{
  "arch": "dit",
  "model": "image diffusion model",
  "dataset": "close-ups of made-up surfaces with and without defects",
  "train_examples": 203450,
  "image_size": 32,
  "horizontal_flip": false,
  "conditioning": "none",
  "objective": "epsilon",
  "cond_dim": 128,
  "norm": "rmsnorm",
  "hidden_act": "gelu",
  "mlp_ratio": 3,
  "head_dim": 32,
  "fused_qkv": false,
  "qk_norm": true,
  "inner_norm": false,
  "patch_size": [4, 4],
  "layers": 8,
  "width": 128,
  "positions": "learned",
  "optimizer": "adamw",
  "learning_rate": 0.0014,
  "beta1": 0.9,
  "beta2": 0.999,
  "eps": 1e-06,
  "cautious_weight_decay": true,
  "ema_decay": 0.99,
  "max_steps": 19600,
  "batch_size": 128,
  "epochs": 12.3,
  "lr_schedule": "cosine_restarts",
  "final_lr_fraction": 0.1,
  "warmup_steps": 1960,
  "weight_decay": 0.05
}
Rows from block 5 of a small image diffusion model, named by matrix and row number. Rows with one number belong to one neuron. Each number is 200 + 20 x the weight over its row's rms, rounded and kept within 0 to 999. All counts start at 0. After the name is the row's rms in percent of the matrix's.
After each neuron's rows are labels from the 100 images, of 14976 (inputs lightly noised), where the neuron reaches its highest value: "colour at peak" is the nearest of a few named colours to the mean colour under the peak. Only what is clearly more common there than usual is listed. The data: close-ups of made-up surfaces with and without defects.
# fc1: MLP up (model.blocks.5.mlp.fc1.weight, 384x128), inputs 0-127
# fc2: MLP down (model.blocks.5.mlp.fc2.weight, 128x384, transposed), outputs 0-127

fc1.323,094,186,217,182,197,203,200,217,219,233,211,196,188,221,173,197,189,230,239,182,209,183,179,192,185,198,238,215,202,201,214,204,216,166,184,190,231,163,180,238,217,162,231,184,222,244,167,218,172,182,169,209,201,232,198,194,225,202,200,211,210,211,210,200,177,230,228,217,237,201,203,200,209,192,214,190,201,154,173,186,233,184,198,211,194,231,215,208,211,198,217,192,205,212,208,234,210,198,180,213,172,226,177,193,234,180,219,201,227,190,204,173,166,208,223,176,183,219,194,200,172,211,190,199,194,223,184,165,202
fc2.323,087,202,200,148,210,196,194,167,178,219,207,198,218,206,210,212,198,223,148,186,200,176,174,200,198,180,186,180,198,213,173,233,193,212,198,210,190,202,218,165,213,201,138,219,174,229,190,210,210,202,186,200,216,168,212,187,193,198,205,208,189,223,165,221,171,197,195,199,214,200,210,205,212,196,195,175,223,204,262,192,191,170,211,196,200,199,194,220,206,211,217,191,168,209,211,183,194,191,225,240,192,201,183,190,194,212,173,161,222,146,224,172,189,192,239,186,199,233,206,190,210,213,213,194,171,174,206,180,200
colour at peak: pink

fc1.159,090,206,209,207,225,215,192,212,213,232,202,186,225,218,177,187,232,213,159,189,201,207,183,198,256,209,217,195,190,246,204,205,187,185,187,188,221,202,192,207,216,196,216,217,207,190,201,236,226,220,142,201,203,159,250,199,186,192,222,215,225,178,219,210,184,223,222,188,201,198,212,205,218,166,172,164,163,192,221,194,203,216,186,205,209,188,207,222,194,166,190,197,214,221,190,192,218,211,156,209,168,216,227,185,203,211,179,206,217,238,205,209,187,214,215,186,198,192,169,215,213,184,185,221,187,236,221,187,183
fc2.159,089,193,218,230,205,185,223,204,185,238,249,213,202,187,190,228,203,177,212,206,198,191,222,204,236,203,224,181,218,204,211,203,191,197,189,195,196,210,223,185,190,224,206,173,205,210,198,219,196,208,164,173,240,149,180,190,225,221,170,200,180,166,240,185,192,188,218,200,190,227,185,213,221,216,214,198,215,182,175,195,204,227,193,198,198,168,189,208,224,224,210,188,237,177,221,228,195,196,223,177,223,218,195,200,213,212,194,181,231,254,246,175,197,183,203,220,240,222,215,216,216,211,178,222,189,196,208,194,193
colour at peak: green

fc1.66,091,157,189,200,197,191,225,200,224,179,223,192,241,225,198,212,168,216,208,216,217,196,182,194,181,209,215,195,216,242,200,191,194,167,208,206,212,216,211,162,171,197,222,221,209,209,189,231,197,194,169,185,189,190,205,200,230,187,237,180,206,197,223,173,170,228,217,199,206,188,194,217,197,161,217,225,190,171,168,189,173,198,233,179,186,184,235,178,215,179,238,207,166,200,155,198,233,200,204,235,178,209,204,233,172,197,209,206,208,191,172,184,177,216,215,174,207,186,203,231,220,206,214,207,204,193,202,164,204
fc2.66,093,189,161,208,211,227,205,199,224,193,232,191,219,204,189,189,210,252,182,201,219,205,218,202,159,180,204,197,207,192,182,199,190,173,174,198,220,190,178,240,210,215,181,226,186,219,210,205,197,176,179,207,200,211,229,184,193,168,185,196,194,189,192,203,219,200,227,177,198,217,187,185,212,231,211,178,230,204,219,199,226,184,235,244,194,189,225,235,175,184,203,251,186,176,205,217,171,179,175,220,202,220,226,219,215,210,202,194,239,189,215,216,169,173,195,254,204,164,205,204,196,162,201,204,210,200,192,210,209
colour at peak: pink

fc1.18,092,184,169,196,197,200,226,204,201,197,165,189,207,216,156,213,229,226,193,204,203,177,199,178,199,220,201,201,198,216,221,184,199,225,198,197,209,239,194,217,198,200,225,216,174,248,176,192,186,206,232,197,225,210,147,161,194,176,181,191,197,202,221,177,203,217,224,236,214,193,187,229,192,210,206,209,157,174,195,199,182,182,186,212,243,219,222,221,224,187,180,201,183,200,195,199,186,191,232,221,194,202,220,157,223,208,191,220,172,173,177,160,172,211,216,186,189,217,199,230,199,172,203,224,217,207,203,224,228
fc2.18,080,196,170,201,192,224,206,202,168,200,197,197,203,214,220,202,187,184,210,204,154,154,168,227,242,200,185,195,206,190,155,208,182,234,205,199,210,166,173,168,222,202,211,180,202,199,198,209,202,231,218,201,188,237,220,227,170,189,231,200,176,198,195,215,207,175,186,185,182,166,188,214,214,161,202,192,228,178,194,229,203,189,153,174,190,228,218,168,193,185,198,236,179,225,192,209,214,212,188,187,211,201,195,182,195,211,181,208,187,180,183,199,189,208,207,222,186,205,205,212,165,212,183,267,216,203,201,204,210
colour at peak: grey

fc1.380,097,233,183,214,209,185,189,159,185,179,216,219,255,234,220,185,197,191,206,207,183,212,159,168,188,241,193,201,215,198,207,175,206,238,179,219,214,202,201,216,185,221,180,171,190,218,183,229,172,202,206,203,209,202,190,191,195,203,250,211,217,192,203,193,228,188,197,228,199,183,222,203,213,188,185,196,217,206,183,215,154,180,188,210,178,223,207,235,218,187,194,208,223,218,216,195,176,159,203,191,219,190,206,183,214,192,189,211,231,201,219,199,182,184,191,209,205,199,231,220,195,219,185,197,180,177,125,191,197
fc2.380,091,210,181,190,183,199,203,124,200,222,205,207,150,195,210,214,204,211,197,193,178,224,199,236,209,213,191,160,203,209,186,191,174,222,182,221,184,172,188,176,214,208,177,180,201,173,218,184,189,191,198,208,202,200,192,172,216,178,217,187,190,151,184,198,162,215,211,214,214,190,182,198,176,151,199,205,176,227,211,172,193,228,217,192,210,210,206,189,207,226,210,171,180,189,202,199,180,222,236,195,219,215,233,212,211,204,172,136,225,207,199,223,211,194,222,211,212,195,205,191,194,191,218,238,204,187,210,212,194
colour at peak: pink

fc1.116,087,227,168,183,231,167,159,182,192,171,186,202,178,224,171,198,247,213,208,192,172,203,194,191,231,183,212,227,199,201,196,213,194,242,216,188,195,177,255,192,188,213,198,214,145,156,237,193,197,201,183,198,253,192,186,198,205,199,203,192,207,200,178,215,221,211,221,234,194,198,211,201,190,205,191,198,226,223,197,195,186,167,214,204,248,214,181,178,222,173,185,200,215,200,177,190,161,204,209,199,184,203,199,215,188,208,222,183,174,209,186,187,198,185,218,230,212,207,195,209,190,177,230,194,196,202,203,189,172
fc2.116,083,211,205,169,240,195,181,187,204,238,212,189,224,195,175,228,228,186,211,189,192,207,205,178,199,168,161,165,193,164,193,214,175,190,228,185,221,218,189,186,199,196,215,170,211,168,170,210,203,198,201,207,214,193,188,217,198,180,225,235,174,217,184,193,200,161,204,218,175,202,235,190,180,187,185,205,172,201,197,225,171,174,176,193,183,188,215,230,186,195,202,206,195,214,208,234,217,211,212,188,186,167,192,172,192,208,189,177,174,195,196,242,205,223,173,193,177,187,184,208,155,153,229,174,213,188,223,186,189
colour at peak: purple

fc1.252,128,236,181,232,214,181,177,226,210,198,191,208,195,222,178,198,179,178,204,206,191,180,173,180,202,197,230,222,186,189,194,187,148,191,171,209,174,195,218,173,226,245,198,220,204,198,168,210,227,202,229,186,203,200,201,180,231,191,206,182,211,177,196,216,189,178,182,209,229,174,188,226,178,186,214,184,180,204,184,208,229,176,223,225,204,198,156,186,224,208,198,233,200,207,213,211,218,193,227,199,215,204,195,248,214,214,211,205,221,240,231,208,207,234,163,202,215,218,185,201,193,204,193,174,249,185,213,183,184
fc2.252,107,204,179,216,203,183,184,197,188,175,208,209,213,190,202,227,182,204,192,204,183,164,212,196,183,192,200,196,231,222,214,213,206,177,194,188,220,192,221,235,207,194,218,163,180,212,195,223,182,197,188,183,218,193,192,194,192,193,150,176,170,185,185,234,211,208,201,195,171,178,258,175,220,193,191,216,178,203,200,199,185,198,205,185,206,212,198,218,202,190,219,191,150,203,216,177,215,215,190,211,208,249,196,200,198,189,192,180,225,210,186,199,195,238,268,165,143,223,173,215,196,218,213,196,181,227,176,190,189
colour at peak: pink

fc1.305,084,182,212,206,202,177,216,204,178,213,217,173,167,199,182,208,209,212,224,251,211,199,152,197,217,173,189,192,228,209,231,210,198,154,208,193,201,201,235,201,213,152,223,175,192,178,205,188,187,188,178,192,202,222,175,182,241,187,192,220,192,203,196,186,231,182,196,194,190,191,193,197,177,214,181,197,201,214,208,215,195,201,183,214,190,207,215,224,201,205,194,186,250,182,199,224,197,225,221,166,210,193,199,250,205,221,202,167,199,155,206,215,229,181,192,218,197,221,200,189,165,201,154,190,184,187,219,200,160
fc2.305,101,212,217,217,180,160,228,189,203,229,231,186,199,197,194,187,220,199,165,165,216,198,225,203,228,180,195,201,190,198,185,182,198,202,173,189,177,229,202,206,194,192,181,226,212,186,215,191,213,210,187,205,191,203,242,180,243,180,211,193,198,213,201,216,190,217,165,193,185,198,221,190,171,215,202,197,196,235,175,182,212,196,203,183,256,164,265,196,190,198,183,190,224,185,192,213,184,190,214,188,208,214,209,236,182,181,189,208,156,187,186,181,222,211,224,161,171,201,186,185,208,177,222,176,232,185,201,170,198
colour at peak: green

fc1.123,100,162,212,229,181,205,191,216,202,216,184,162,224,201,191,213,215,217,203,209,194,215,218,186,173,176,199,182,221,238,230,163,214,190,182,219,218,193,171,203,214,170,213,220,210,192,217,228,194,196,177,235,192,216,221,225,171,206,195,198,240,169,215,188,214,217,238,185,162,192,157,204,180,210,200,148,167,199,182,208,193,200,210,204,198,175,180,206,195,213,178,183,216,249,198,233,219,204,197,197,198,218,162,188,207,197,206,198,212,177,200,223,245,206,196,183,219,191,188,181,195,188,178,211,232,223,182,193,213
fc2.123,105,174,190,242,187,190,166,211,189,214,230,208,239,208,202,192,196,202,182,192,218,201,214,210,205,206,197,206,189,201,200,195,199,196,189,232,155,220,181,222,224,205,223,188,180,232,209,173,203,217,212,169,201,184,218,169,200,172,208,268,241,177,212,223,250,171,217,220,172,195,189,168,173,199,175,152,232,176,210,195,186,211,186,190,202,177,200,231,198,210,225,194,211,194,196,209,231,219,231,175,221,203,199,198,201,196,202,218,205,207,208,221,240,198,193,195,198,184,219,172,196,185,200,221,198,204,194,171,212
colour at peak: black; green

fc1.22,081,236,178,204,198,184,205,191,170,206,213,197,202,213,231,184,231,214,185,222,204,220,169,195,204,210,205,197,206,180,138,201,210,207,256,181,203,196,206,207,215,189,249,226,182,259,223,195,176,156,193,178,198,186,186,212,185,197,196,196,196,193,185,189,221,198,179,175,205,195,229,232,223,205,155,187,207,204,231,193,157,194,221,205,208,209,175,212,173,212,180,223,200,198,171,193,200,210,214,198,205,204,189,188,218,197,195,180,240,201,175,192,181,187,217,199,176,220,189,191,223,165,206,183,229,212,199,167,195
fc2.22,077,224,173,210,199,195,211,186,171,200,197,173,212,191,226,225,182,174,195,257,190,219,193,195,191,209,192,209,200,151,236,203,218,196,199,200,202,200,228,181,203,205,198,170,226,228,208,187,233,167,204,193,194,190,202,170,202,199,212,197,201,158,204,208,156,192,216,197,200,180,208,239,203,180,173,192,211,208,140,206,208,211,217,193,186,207,178,164,195,214,196,176,201,190,205,196,222,168,210,218,223,219,166,187,218,217,199,210,186,202,216,216,205,208,182,185,214,233,209,181,199,197,222,170,160,228,198,140,203
colour at peak: purple

fc1.373,096,215,222,201,202,196,188,183,191,177,171,194,181,165,195,143,166,198,215,241,187,186,182,192,199,212,205,225,189,206,205,195,205,195,199,229,192,178,187,218,175,207,227,193,188,248,180,223,214,216,227,208,207,229,220,164,208,202,202,175,196,190,204,198,206,220,199,233,195,187,155,188,181,226,236,202,197,191,175,201,207,212,208,186,230,187,216,172,236,232,195,228,220,194,192,207,182,216,215,207,202,201,195,221,151,191,215,193,246,206,214,186,193,243,178,154,225,197,209,216,192,193,200,203,235,191,220,197,183
fc2.373,083,205,207,195,176,194,205,189,234,155,185,217,213,231,214,230,213,211,184,198,178,177,188,174,191,158,207,207,210,213,225,223,177,192,211,195,170,171,214,245,220,203,236,205,184,236,214,232,222,226,188,192,208,237,174,208,163,218,176,206,193,186,176,216,184,205,218,185,207,165,218,223,213,226,194,196,186,195,212,179,202,186,147,197,207,208,228,227,183,204,227,231,164,178,199,204,192,225,196,200,214,203,213,177,218,190,203,191,216,196,205,209,205,223,211,208,182,227,188,234,208,229,211,239,171,196,215,189,196
colour at peak: grey

fc1.128,094,189,212,206,225,207,185,186,166,217,194,201,214,222,194,192,176,210,192,226,176,194,201,196,168,199,207,240,177,206,209,197,207,192,219,166,211,179,189,208,186,192,206,199,179,201,234,187,201,201,208,195,212,175,168,191,211,214,220,217,215,181,198,177,193,201,189,230,227,204,200,193,166,249,240,184,206,202,205,207,224,191,190,190,215,199,196,177,234,170,207,225,179,223,222,169,219,182,186,224,199,198,180,212,147,233,163,243,253,194,207,217,171,195,164,217,235,197,189,203,201,205,194,182,237,212,218,193,167
fc2.128,083,223,205,180,193,209,211,219,227,188,172,210,230,247,198,199,193,215,203,202,229,192,162,212,192,149,213,185,210,189,180,249,193,178,183,184,183,211,231,168,190,163,196,206,207,209,216,197,214,208,205,202,200,185,197,202,257,210,195,203,174,170,173,204,201,194,187,207,210,186,221,191,206,196,161,178,163,190,198,212,196,163,225,208,179,192,187,203,167,201,192,229,195,200,194,218,209,239,200,184,211,186,209,184,172,176,219,209,219,209,210,227,191,232,234,220,187,174,210,197,204,222,260,192,221,207,209,219,207
colour at peak: pink

fc1.140,096,237,193,206,172,190,190,192,196,234,187,209,177,205,210,182,175,182,199,198,162,178,227,176,211,225,175,179,199,218,218,214,209,203,215,219,168,248,195,197,211,174,218,214,199,224,204,197,161,214,189,189,205,173,222,189,213,208,207,180,194,199,182,217,190,205,221,182,191,213,215,189,196,176,182,224,202,190,176,210,193,210,207,191,192,211,183,194,235,168,214,211,188,181,191,178,227,179,199,231,188,214,212,204,185,219,217,175,258,191,202,146,183,178,170,170,184,201,175,224,204,228,220,193,240,165,235,190,175
fc2.140,095,178,208,201,182,219,183,181,213,211,184,231,206,165,221,198,189,187,218,208,159,202,214,172,189,219,218,197,184,200,175,181,216,166,210,232,178,147,201,202,223,219,197,194,191,215,240,207,183,204,196,192,219,178,194,205,203,203,233,164,215,209,201,221,223,191,224,213,198,197,178,194,223,199,194,179,173,187,185,202,212,176,222,208,208,154,184,206,199,173,230,219,204,237,201,218,209,221,207,219,200,217,239,183,200,196,193,240,219,255,214,231,176,197,195,203,200,201,199,204,229,202,170,244,176,182,229,176,207
colour at peak: grey

fc1.75,086,187,213,205,179,168,222,187,191,226,198,216,218,205,199,194,224,197,186,183,197,182,183,191,186,242,236,207,202,200,216,160,181,165,198,197,204,199,217,175,213,202,208,208,202,185,207,170,202,191,207,212,142,200,172,216,211,180,194,198,243,187,229,196,200,221,225,232,250,175,197,202,199,198,168,234,216,193,232,169,201,209,230,182,137,198,181,181,230,191,176,204,194,202,204,205,211,174,210,190,180,209,207,195,180,227,206,199,228,205,160,210,181,196,207,201,208,197,187,214,240,182,245,183,220,202,199,203,217
fc2.75,089,185,205,239,194,175,216,185,203,222,207,197,211,194,201,201,183,217,239,192,222,171,211,185,195,248,217,174,214,190,212,216,181,186,187,141,208,194,229,213,211,204,194,206,163,209,204,187,174,192,178,219,147,207,228,204,213,195,219,171,184,197,183,190,181,198,197,211,182,203,203,184,183,213,192,238,201,201,184,163,242,227,213,183,226,179,210,203,190,202,194,226,220,166,177,215,210,213,188,212,208,213,217,236,240,186,189,204,169,244,173,189,234,240,208,204,186,217,202,195,183,201,201,176,191,183,191,198,225
colour at peak: purple

fc1.112,099,212,214,194,186,206,213,167,213,209,203,188,177,181,179,225,200,207,174,194,187,187,212,218,193,213,167,169,203,172,209,205,235,195,220,237,192,140,216,229,179,214,220,212,204,237,203,184,211,204,160,205,223,225,188,196,207,200,236,176,192,182,159,211,228,230,226,196,169,241,197,201,176,203,216,210,191,181,203,188,206,208,211,175,203,211,209,179,177,203,235,193,218,188,190,200,189,139,184,200,193,212,211,195,193,222,217,203,202,188,217,206,190,173,167,175,167,213,216,211,181,215,214,220,217,170,164,221,196
fc2.112,089,177,218,165,204,196,196,191,218,220,203,195,212,191,244,165,198,185,203,188,166,204,200,202,210,211,167,204,217,186,196,171,208,212,184,182,243,216,190,182,222,172,192,169,186,193,221,197,250,178,188,202,203,179,205,177,208,226,239,202,191,199,201,179,198,185,192,175,205,212,149,266,192,202,222,189,203,212,217,202,213,203,149,181,200,209,187,192,192,171,209,224,154,236,212,187,187,181,185,221,204,194,157,201,202,221,223,186,185,189,229,192,195,200,229,196,197,202,209,214,190,204,181,186,180,204,223,231,211
colour at peak: pink

fc1.265,112,165,206,213,198,220,203,157,215,194,211,220,170,235,216,189,182,225,211,224,190,162,190,200,202,210,184,175,213,189,211,214,216,189,195,234,207,162,189,202,162,197,238,229,181,200,206,164,219,191,198,178,235,212,202,175,206,182,215,206,177,179,222,161,188,195,196,197,181,226,195,202,187,243,243,182,186,199,206,211,169,228,184,208,195,229,196,199,182,194,227,201,220,209,195,193,193,181,174,202,190,195,227,188,225,196,174,233,244,185,215,178,208,167,180,218,236,199,221,213,184,208,232,220,186,218,177,193,191
fc2.265,099,184,211,187,198,218,201,175,212,208,212,191,195,187,242,216,199,185,184,198,190,186,182,216,206,221,191,210,224,211,201,202,194,225,187,234,218,184,196,189,190,222,187,162,196,199,200,197,242,206,196,216,205,224,196,193,242,221,209,224,189,193,195,183,205,215,201,197,229,182,217,247,203,171,204,213,245,209,203,195,216,190,165,208,201,194,212,201,197,206,176,203,146,217,219,233,198,180,213,187,205,266,197,182,177,193,194,175,172,149,211,171,214,196,256,232,222,210,219,203,205,202,170,175,210,213,218,225,206
colour at peak: grey

fc1.89,090,180,211,199,255,177,170,201,212,197,185,180,221,179,185,248,177,208,200,235,203,217,217,188,229,185,250,176,211,187,182,205,202,224,225,195,202,221,193,159,222,177,188,190,220,180,196,226,201,177,161,204,221,247,211,223,206,208,175,180,180,223,197,203,228,200,176,216,177,216,186,211,180,216,176,231,214,217,230,209,206,153,190,207,177,218,186,219,164,192,174,193,227,189,182,203,195,224,165,187,210,193,199,210,185,208,187,177,202,178,233,212,210,180,199,211,202,213,206,190,167,210,209,221,204,191,204,189,201
fc2.89,091,200,217,212,226,197,184,201,201,169,186,183,210,213,197,159,198,178,197,225,222,223,190,186,233,187,218,228,193,229,231,220,165,191,236,205,217,172,187,240,202,176,220,211,197,186,182,208,220,192,156,183,254,211,196,177,197,201,201,218,209,210,214,198,194,187,192,216,187,229,196,196,167,162,251,222,187,206,177,177,202,183,225,200,218,204,192,216,224,209,198,175,212,187,221,212,185,200,221,216,215,215,203,209,190,202,200,169,172,206,232,193,223,254,191,200,222,186,194,201,207,180,210,238,211,167,194,169,201
colour at peak: green

fc1.343,092,206,246,218,194,212,199,170,206,187,202,193,200,187,169,180,158,161,229,208,173,207,188,200,215,216,191,197,197,182,200,172,233,222,173,170,233,214,165,174,207,185,220,191,222,170,176,188,189,193,197,181,198,201,202,190,213,206,208,208,232,186,199,221,237,214,189,227,181,185,173,224,199,207,231,202,204,208,219,195,223,173,202,211,214,167,173,174,180,216,166,201,212,246,203,210,196,211,196,180,188,194,172,191,163,187,202,185,211,241,232,199,196,178,189,212,211,165,205,186,174,208,180,166,248,190,205,191,199
fc2.343,091,229,209,200,194,196,209,189,189,242,157,176,175,188,215,167,194,214,186,197,176,202,235,197,200,173,205,184,229,201,221,189,143,183,209,148,129,199,190,234,210,180,199,189,157,209,210,190,195,215,197,216,220,196,200,200,187,215,190,219,169,194,196,193,213,199,194,190,178,166,203,197,211,192,184,214,194,182,190,167,191,180,200,206,174,183,184,224,213,196,196,203,182,248,200,187,168,231,190,202,210,247,213,178,175,210,189,199,220,201,208,210,204,223,218,201,228,221,192,211,230,199,207,203,209,167,183,200,194
colour at peak: black; green

fc1.333,089,207,190,186,197,193,197,192,200,195,219,215,212,216,204,191,175,200,187,213,164,187,214,226,267,186,181,187,232,201,208,198,172,169,220,230,211,180,209,195,187,198,217,172,228,223,190,176,200,192,224,156,228,192,177,179,198,233,200,197,234,172,167,181,206,197,186,159,222,170,212,188,202,181,218,158,211,221,218,184,182,171,207,180,187,201,204,206,194,212,176,175,233,215,180,191,182,224,230,182,215,210,188,239,197,191,180,195,221,195,205,190,217,184,221,239,186,201,180,179,190,194,219,193,194,187,213,157,183
fc2.333,088,199,167,192,172,201,196,191,222,186,202,224,174,214,226,233,212,189,220,205,168,185,195,233,227,213,170,204,165,172,195,204,187,212,152,189,200,209,224,185,181,217,202,203,217,197,186,172,207,173,240,227,233,199,193,215,222,233,175,195,172,179,200,211,217,174,198,208,219,206,200,205,193,167,188,167,203,200,183,153,162,176,250,182,207,206,177,203,213,194,188,186,220,214,199,192,183,183,144,223,203,177,186,195,181,187,213,183,215,207,202,219,176,186,179,193,173,196,202,198,196,194,181,162,189,186,189,176,206
colour at peak: brown

fc1.187,092,211,205,193,185,189,209,181,194,180,185,193,218,204,218,239,198,226,223,232,216,183,191,196,208,199,215,230,208,186,189,207,194,187,211,184,189,206,204,175,177,204,191,199,213,233,234,252,218,166,192,184,201,166,221,184,214,208,236,180,185,180,232,171,155,210,206,205,187,198,201,200,180,166,219,200,178,174,205,192,171,207,198,208,168,256,200,226,155,168,199,198,203,203,207,188,204,198,205,211,181,212,229,200,214,187,231,195,210,226,189,195,172,230,206,147,189,185,233,228,197,224,183,175,193,188,222,204,218
fc2.187,097,198,174,181,173,183,205,201,183,161,212,216,171,231,196,176,192,211,199,223,238,213,189,209,196,194,202,185,209,212,183,179,222,208,189,200,184,206,225,206,223,237,236,212,212,242,193,190,195,160,201,188,214,182,212,197,213,170,186,192,231,193,207,195,190,208,166,187,213,178,173,184,187,187,242,205,181,235,161,184,190,217,230,184,223,242,189,205,197,172,224,231,192,194,215,199,187,184,183,187,208,185,215,193,198,213,191,197,201,177,232,185,216,140,200,232,187,197,159,187,180,216,206,187,173,221,231,211,187
colour at peak: pink

fc1.42,094,172,178,215,171,226,216,188,193,194,192,203,226,235,175,206,204,189,184,195,218,227,174,175,188,220,235,199,231,200,216,207,190,189,227,219,219,196,233,186,187,220,210,215,204,214,204,193,206,201,191,196,180,164,229,218,227,166,212,236,226,227,192,184,212,210,207,223,205,186,173,187,200,187,174,221,181,184,227,201,211,180,222,187,196,163,184,193,207,192,243,185,183,215,196,235,201,184,215,217,201,215,197,174,179,243,197,197,169,161,177,177,179,186,207,213,208,196,174,218,230,191,226,219,246,185,208,174,235
fc2.42,119,177,176,216,180,194,195,221,221,169,229,207,203,170,195,177,186,215,222,186,195,212,198,225,177,236,221,191,196,163,199,198,184,202,225,181,192,199,173,219,177,209,179,213,204,228,218,226,168,198,202,199,149,225,192,179,201,231,180,177,221,240,201,224,212,195,193,215,208,207,171,220,213,201,230,222,201,209,205,189,207,198,213,236,203,169,192,193,223,192,233,198,199,221,187,163,219,196,185,173,178,211,215,189,214,174,204,191,203,161,182,198,157,230,185,223,181,212,216,226,180,146,187,223,169,195,198,198,203
colour at peak: purple

fc1.264,124,222,226,211,207,219,199,212,185,193,194,189,217,217,228,215,238,161,203,185,177,192,211,211,179,234,199,195,178,220,196,197,209,213,165,180,180,191,183,216,214,185,185,210,173,198,195,211,174,182,209,217,200,195,194,209,223,228,205,232,226,179,184,175,196,218,166,224,213,151,240,253,206,201,228,212,179,178,229,184,196,200,181,185,212,199,238,184,155,184,211,241,198,203,242,198,210,169,171,226,202,211,199,170,198,196,214,197,223,207,188,179,178,177,201,194,203,226,185,198,221,174,204,221,193,209,182,226,219
fc2.264,103,226,217,178,195,195,208,177,202,227,205,211,172,202,232,186,200,194,187,195,177,144,176,191,220,206,190,223,213,163,194,230,222,201,200,178,219,246,190,188,188,174,215,166,184,187,217,169,172,225,215,197,206,190,192,191,232,218,237,233,185,151,177,184,212,210,188,200,190,169,160,206,204,193,200,219,197,218,214,217,172,218,193,211,197,162,208,208,211,178,193,204,179,208,181,198,208,245,196,238,199,225,181,202,174,237,212,221,214,183,183,183,188,199,231,176,194,189,196,197,177,203,188,216,207,217,175,230,206
colour at peak: grey

fc1.16,086,221,179,211,168,185,209,200,204,230,191,190,203,206,215,219,186,202,246,160,192,226,228,201,154,200,226,178,231,163,189,220,221,165,185,216,217,213,185,223,194,177,210,212,210,192,199,189,199,186,204,197,218,231,218,187,218,214,202,197,200,198,178,204,205,174,161,221,196,176,195,198,182,221,180,229,212,189,216,220,195,191,214,201,223,241,187,227,168,199,190,208,211,197,151,182,211,206,190,208,194,202,176,230,218,200,204,189,227,182,212,219,188,187,210,225,193,202,149,263,209,209,228,211,221,186,204,168,198
fc2.16,094,197,185,248,186,203,193,213,198,199,199,221,175,190,202,192,199,161,175,158,208,180,202,190,173,194,198,231,181,235,213,171,208,188,191,175,180,151,195,150,225,198,184,184,183,213,173,216,209,192,204,210,217,217,179,213,210,213,205,203,183,206,222,210,198,189,201,199,164,185,183,212,202,170,202,218,238,178,205,193,231,222,249,201,195,226,221,185,219,203,216,192,213,175,214,234,221,214,215,210,170,233,216,229,195,176,179,192,188,184,189,213,202,199,236,207,233,214,233,233,199,223,187,204,193,179,219,176,179
colour at peak: brown

fc1.162,212,201,223,217,167,214,193,203,234,194,170,203,193,234,174,162,247,161,184,182,223,178,176,213,198,196,185,170,190,210,205,177,180,212,167,174,194,161,202,216,209,191,198,234,192,182,165,217,184,199,179,183,229,166,183,229,159,194,192,204,250,214,180,203,219,184,184,226,193,211,201,208,227,167,204,183,168,249,197,212,210,192,176,200,186,186,180,217,193,192,220,222,198,205,189,208,183,215,189,166,200,220,204,194,198,176,205,214,174,210,214,195,194,191,228,199,185,207,185,215,224,202,205,202,205,223,233,229,201
fc2.162,168,225,209,204,189,203,208,217,201,208,236,190,201,190,212,243,219,195,215,177,217,165,215,208,203,206,192,188,245,201,219,180,205,231,206,210,202,253,175,180,188,230,172,183,214,196,210,197,172,207,186,231,201,164,216,179,170,197,156,221,208,220,179,174,200,243,185,204,192,212,224,190,238,189,196,198,213,222,202,196,165,237,183,185,217,204,199,198,207,211,196,230,171,198,211,191,190,224,194,192,190,192,219,179,207,228,205,196,221,206,207,191,194,172,145,224,194,209,147,192,203,187,190,210,231,219,190,229,190
colour at peak: green

fc1.378,092,215,221,206,196,208,208,207,163,204,206,219,202,226,216,200,231,212,234,189,208,156,186,177,199,208,209,222,213,202,205,173,187,182,216,178,205,156,228,178,214,219,238,184,188,202,231,184,178,211,206,168,209,190,217,183,202,166,264,202,193,197,204,190,168,213,224,208,188,189,245,214,219,195,202,235,206,171,172,183,189,180,230,205,224,206,188,193,186,190,212,225,171,213,188,189,203,211,219,218,164,225,177,193,197,201,229,223,202,214,202,166,181,181,232,184,232,185,192,212,239,216,217,200,223,193,212,188,215
fc2.378,103,198,205,247,212,201,165,212,166,210,164,205,201,205,177,201,200,188,186,200,227,160,238,185,192,202,168,207,189,224,194,224,216,168,226,197,194,187,172,219,229,152,225,203,199,200,192,164,242,211,212,211,196,202,185,202,217,148,183,180,199,170,180,211,181,225,215,178,180,206,199,234,214,220,198,228,206,205,200,187,193,211,212,223,198,219,186,180,215,197,209,207,204,199,189,211,216,189,192,207,202,227,200,215,195,178,166,182,221,175,245,179,196,211,206,205,200,203,198,150,182,196,178,162,204,188,231,207,233
colour at peak: grey